From a checkpoint of a small rotation predictor: trained on rendered scenes of toy objects such as cars, trees, mugs and chairs.
Rows from block 12 of a small rotation predictor, named by matrix and row number. Rows with one number belong to one neuron. Each number is 500 + 25 x the weight over its row's rms, rounded and kept within 0 to 999. All counts start at 0. Numbers have three digits each.
After each neuron's rows are labels from the 100 images, of 14848, where the neuron reaches its highest value: "strongest on" is what is common among them; "patch colour" is the nearest of a few named colours to the mean colour under the peak. Only what is clearly more common there than usual is listed. The data: rendered scenes of toy objects such as cars, trees, mugs and chairs.
# fc1: MLP up (model.blocks.12.mlp.fc1.weight, 384x192), inputs 0-191
# fc2: MLP down (model.blocks.12.mlp.fc2.weight, 192x384, transposed), outputs 0-191

fc1.264:518494512507530493513532539455515489453481503516490485474527444473511495478487492502553524487509485522491502503521492507513512514462485526524454495517476464511489531489475498544456506518525475528508498484506499484487479474488468535495535503452477561471493501508519511516527499494485503517460494480456505517523501457533506517501469540521511499506516473540479453467507497506487536479503525499513485438484449481508508499444480503520506498493508531541465481497489564562456498509513513513515480464453508517492489519557507461512495510521498481523510529545460514521502499512437505476
fc2.264:487520477504498518490487492536483479543482503472499510536492542461519537539503505522453482531514520479509492502485532525537477495499506448485534519487486533490474513478519482458550488520493504444456472484511510493559501506525515504532471504496557454514458493533494499537484486481503500466485507532499480484499505490502483480470486498527506503484518549489487489527496494480486436520490505466511486523504555513514525504539518483509452475511487463478520474476512483458562547480491522501487520552508501521495528505462461472479473494512483551483467483470532491488514443501522485488
strongest on: yellow object
patch colour: green

fc1.107:518484513549501513534516466480549481463498503518505473477489485463464508521532519504447516474502550509501519529463462524543456492479448468511523546522470477470533500497527521503524473515526498456471487497473518513559492505523482521502485536464491489490502502459521466484503502485488499488498430487531481493442482527491517502459451484489481510508495518519472518506514477502537495471479526478513504506525496540529461490544503515505539531471511512476518509504504504495528512501515513517516444527503472488494490469529505489521498537539478495485463570486447493524503511515517493507
fc2.107:475470471474544503476507546482441504503552539526468501519509526465489426472514480470537529505539501500504491475561527522477524531487472468529467491505522506509475525506526517560496490485475476537523487512490518463445533437487523507464534455505471502489504505521489498501483478479495468525501534521514457474514502470478494495518541481505505491517504488492537507476479526494485543476522458531486514504494527522519472521463515470476505525489490521491522495484535511498507529497509486516514521497529507520520499491473444518465490471482531523502496479470539481502508462484494509458
strongest on: purple object; its colour: purple
patch colour: purple

fc1.356:528498495502493501541453510515510485529457442490504483496509487481469534528492493528541532527490517489508502520461501528494483523522503492497477515478496495492522450513540510522490531470508510533507519526518494481473508495507425493521516515498527476472541507502480490553521526486538520522487482545480482479523479485517503476519494510480485476513519470496492544473479486509449532485489503546489522520528439524518479480495544548484508479522445523493521494479522497522504530491533548533542455480499422503478495466516478470508514463518529499483527493531512516504508512538475516545
fc2.356:516460528525496518512482473485495523506494513498537505520516476528458466480515462564542487502507535477483485479504489427504515460498508514507493513542493473490510503511472533469528493525463475457481528469504497504467474478465503488450547504514480511509521518489496530537493475530502556493503504515497478516472492484484483502503508476539480496485501504526439472519533464506528507487485485493541529494456543496518490476538521509505523546507530556480526500506461503441486462474473532474522460462482496442502501493505502512508486516509480509526471528530502492499489560491494538493
strongest on: purple object; its colour: purple
patch colour: purple

fc1.306:475506465506471517539530504537526477475491496501525528497445488531474510471478520511480503497499525511487478511516516487514542465451507503530498541492519534480504474528455498563505458507508509505511509503477515531501502543520498495470471485503515489464555504489497497492470441493488482487536528464478528487465472457497487482530481550475508504513509481479484479474460516493472467472495501552525502477494481521540492481516500470493508456550495453509490495472524481454490550491474503499474494487518474531544447470502507497494511495487495496511495517506434514465531510532438476485
fc2.306:504448495479480469475526498491465503487519484477490484542537493488509474487515511481536513496507502488438465486525500498479523483501455524507502479507521521537527534488464472487511524516510504524472516509522482501483482470502508478507520511520490483516456493434480503544465535497514511522510497519498518506502517574515518489456528516459498505445525493512453459491503468470524529492510510467442474507498494508476527458475508449494557502500510485486451516537494477508504466523481534489490541525466528477503499504465488537516463520517455488487476473519548496540491514462532530481
strongest on: blue object
patch colour: blue

fc1.170:494511517512495448527532513525512483499508499521501538484536548478515498469529546534513483472515554497504457489478529458498508459521485534508476509532521507497456464471521510544484523480496501502507532540493534513488472486503525500548508479486466483501524493518500480520496489532521469478495479479503445517512494467518580496444481478490516519508517461493538445511507500502491479494529532502493546513519502486529493498484515535450491497472488507498491498505498509507525523478541476471503534470512558472488503542450481457506535525500513454525464477514517511500513544472506470486
fc2.170:477492479501472568469525533483466497502511526482463506499503445538459459495485536490489455500482496503526522500572508553516496531494538483480494546538477526486511520510530485453531501489527492491511483462505523512479545508513469495512506490491515505476473487503502530529538503439536531520493499500492492482481540477509473490541486528508494498500494481499483511496480530489520508523460515478524546522461516513490486490536473458566470475481509492502532521478489508463518498494539537467501470500472482529528489463485524507456498527520552549524506535507518505500472496518504496477
strongest on: yellow object
patch colour: green

fc1.79:526515488552472470492467472497476465456475479523543501490540508535525479485465500490442489497494523516518525508533500461535472475555520520468536479526505470473469486469509511534499518465492559501456530521497453463523460460472484516485479481503478511511502514540467453506500488479499477514504489497478473463506500486516512491484461458488533521525521454525509517498516463442517476510520515491565475482521491488484498541488531481493537534494501514528482509517523523485484503444504533480498499502465489486483481507490516489483512521470511484516522477529485485486476491481516496561
fc2.79:456494516441542519482508484512513506491492465511523497464507524464524515564474475481510476469458425498521441493456528515553508473466535496456491560479510502492493528474501516492497510523504438532498503478481487489536473490502515497528474556469514512440477529492484509465462480534458514467523481506513508497497414516500536505508544508474488476505499521514488499521522489527514526513470498472519469502461490491508476475557512504509489496500496544509492524486475531544506506528501489494483481496511493505489508513497474511535473490489483488489489513473489522513507509496477507479
strongest on: red object; its colour: red
patch colour: red

fc1.365:540525515512502539491448473489467479472459529489544483474486537486450482504484543499527482482477508490477527505462500514487476489519547493483464487502506490493459471426473482543449509467485511493534478483496531507529489490505492505547490526517485498482451476513461487478480505488502528490511512489523497477523473495478516462487488481491534519481532523489498466453537549490473488494480484494519520488459460507457454461485505516521522507473492472529489506487526482529464492515445471544457498501482450515500461529502503516489497476510516498465486471501513507538518503483540479532
fc2.365:527462493484457500464551497527466480516538507461521467486504490530529500486521465502493466484504507523447449437512462481467482495509441539515492494534504499483483507512538513486522507510481450510485555517484491502477506493524515493471500479459516512524496474534489523551466450552529519492491479500490502501453525509457501525500512522493458495517484487545457478473482494507479510491444492525473510498533523479517467536528519515449446502510498508473500508497504506507525506510492495506505519526499512483486522467482500466464488488502499489524510526480524450478505486504485471431
strongest on: red object
patch colour: purple

fc1.348:496536517497505536509544474528513488430518461457468535515473535509496510525514506515511475474481509495538513507541522491487528529480486496520480512517473533509498462523503504490510496487430503497480505510484524548500527485464506504502542514481507488483507535497519496499540465488513494437510485521485503471470484514532504495542474471533522497508494523468500534537498480490513456506485482500527529532470507470516505542457487534446497495502455527460475494540451530473490529520537493519527507496491489463455509460485533520512531544509494477457499464509481469523480515524468513531
fc2.348:509484511519492498477472517528472490536549490477465564528521476520493505469501534456486485542541506489522501502469477532445491481496486447489482480525536507492519480521513558466539450509517486517488495495507506481524494516491495477518508514494510458521461541496520502528499509542513475508538507511508471516474519524461490498540543518482495501482498495508522461434508520491534476475454502474465510467528528502501528485571534510545483499487486469497513534512465503488523511475542515495474485518512493494471500500475466482442464471479517457464507530490515513509484505481487500468
strongest on: blue object; its colour: blue
patch colour: blue

fc1.139:468501490517489509505508493475489521493504495499476478492532490438490485505506509474524474520553510454456482510476487490507568470548491499507519461517520508496522521518484486515496533470476485476499506468506489524540500477506497495483474506546506509512475542536504446526510499495542508480506473461474480458456512520524518501501501498515493556467486516501460543504499472499443473476511527510486469496465515509509438518466533488483522496468487503521512480510508493499527538507457487477457512457487518498519527517513484483531498495448501482508471522479445450556554499506545479505
fc2.139:503485524487498489512469523561513515501508504508469435493509478513520503487507511465504530517476472532484516506529533494562491490492492482495486476483541498491496527488512512474482520479483507527556515497494446532468499518486501481530518572440519488504471465510453530500507534486515494515506489498496494521526449555486502510495533538503491487523507509501494475480494544452501488508497448503484485478521537485494518497483418505513508484472514464510459487457498484510501492492496474517522472457512481520471474495540424501453477450498497473478490520513511507497511525530484473479
strongest on: red object
patch colour: red

fc1.232:512552501474492502510525501527541445515462483462505510505535505481518528511498456478468530476506547473546490540503515494528525513489498509502532516519520511513530510506544504552483497506490490465500540499469522476510491514507465495456536527478497506474493499504469459451560487480489502507522483512489524439515521529507528533506485510480467493492481474512531497489488432535519486512561502509438492527444511554471524544515524497514544468499504510499494519495486524524481489469495465495463474531506464523488480505537514515491495519471506510486485494542474479463523506508486516500
fc2.232:467459508511446490478471495468437533465507524507495502506514485466478507524570520514433508502490491477512484502491511500511478497500463476523510464492481483503489481479455491535509540473496482514512468477529467526533498499508555501526447490499544468504496482479536513512460466473468474509570492500530478496522508471471460492477490467496491517477520491462502538483510517503499497457500502499496507488539522520491506505493501512506487536493495494482552511479555523494447490513490524511500525469496512530510532491512499487433523492561509472472481524541532475474481512500508478524
strongest on: purple object; its colour: purple
patch colour: purple; blue

fc1.30:513457500526493512480504523451495478531454532508507489501479482499519510524527508498523503465477503522509523489501492513500503466432505537530499480498504481479538470554510490506514410500453513527501510505536493537536523507516507509481495482474497480486498518510527522500543525532498462489477479527480531478526489527478513466509503507479474480555488539482522521511461484486511464536527489528447536526500548476509522481493468495523525509509501532486538498514478488496473519494491483450480478453481483492528501547561472493487500520526536501445513509506480453531482529529492506488
fc2.30:494482517465474531507471467463480471481535513478491505552516478471444491519512482495525480537522468498520536487517488515486479463511536466496510535492493510469454492499513486515477523516533506434503520489425474506476537464452433471506529509475487478509540514478506499492500494491516560498510506512525524495469505503485503491518488486545530509465483500497530444490522460504519539478475433501561540508462477512485501521530509496462508500500495483517512496502525521514477501499473485511472509494504477476464485446510543527526493498517505482514494524470487510500499495497551478491
strongest on: light from behind the camera; orange object
patch colour: pink

fc1.111:512514497479494504523589460526496469533510514543508520506497508494466498439531499496514489504512487551485481536496514532474499518443505460495517504496528450508439470550498495486517489503511513496497497524496472487519490486504455487505480486472518478520500467493463509512482568545523562505482512501507475486472471462514494531477462512494476489538500505530523504481488500501474465488494507486509474528520491482515516538484529517486528449502492485485480534486485514503462492446529538527502458523493473483467483476528547506529542491486510487503468514536524505525469473488540510512
fc2.111:492527488540507570507487510464502512463489506492549493507501475556534474510458470481478481494519528452509508508515511485464495443517517462499475503538467514477518459492462506497497516483515430483490478464500485547493495527519472510508505518504458487522515516506508508493551455459512483511529512491543486509495504523510479503469531481496480521477482506503508473511518485512492519529523527461460523500499542450538532479497493454500459518494484521513527510521491505474545494487473491499476547474477515503506488494463437530523501526478479492538522492530482443495505494470466530480
strongest on: purple object; its colour: purple
patch colour: purple

fc1.112:473489490535497511496482502483471462478500509446534524500457515476464482508502494472477470457499478497493507498454491510489525527502490523508514462481533518531473514461475489483525465545485496505493491559534498511524480452502472506516505465490507475509483522528499540540457519491480490473527510485484500493522528514485473459474467457497493482480492462490473508514511499548430458487498525541437524461517500497518532503474546518517491529515465473504525538519468514497518490488506440483466532498482482497467487553526531536491495487525505496519521536497460473500484494510509514458
fc2.112:509540511479471487519490507528491511558475539467474490529511516489522525548448525538502478480491524491534507517479483513481423497482501521462489527472486499485522491499527515495485507491468496474465520479454509460469493526528487492482514502544489470469499485494452505470543480472513533503470516496487519470459477497467530521524482494486526509528517510495482438529546507481526543483483440493555447506472481473512471482506528559496501503471486505532484501456517464453498515461488507488495471510537520498486506535499476521479509505499499483459477515514512517526524510509520512488
strongest on: red object
patch colour: red

fc1.344:514521514481514517488486461496531477494502462519501496499496512498511457496525517534492530507540529479514501547510540576490512443466466530487505513482523494500461470559451495491518488533498471460482521466537489497487491463500517520524527475516449520464507526494511504501525556541495474533485509458484530476536476493521476534501483491472495482497495524537487511537461501461470428484514511449519483485540509526518499502486535514525480508516487473475538464505481474507473490545507517495480475528536495515505493537474511490534544520478495462488498519510465508519500483500501515502
fc2.344:507526480530488539454540492476499484505515472491496485457512477496474539470465476481544465511476531533516545505507503478511490493502477485474522507503494499501494524526507508487473444472460455509489492476513544538534493538477537471521509540457521482517508506493532500475510485478544557485480524503494506516478499566519467510449490505517472496500480507479485503489500457530460523480483505544530478536493524513545495459499476508495474481511508529440499482469506497472502471512488493495471542489481500522508531437479492478480517501529484486484535485497542455491496527496502501438
strongest on: light from behind the camera; teal object; its colour: teal
patch colour: cyan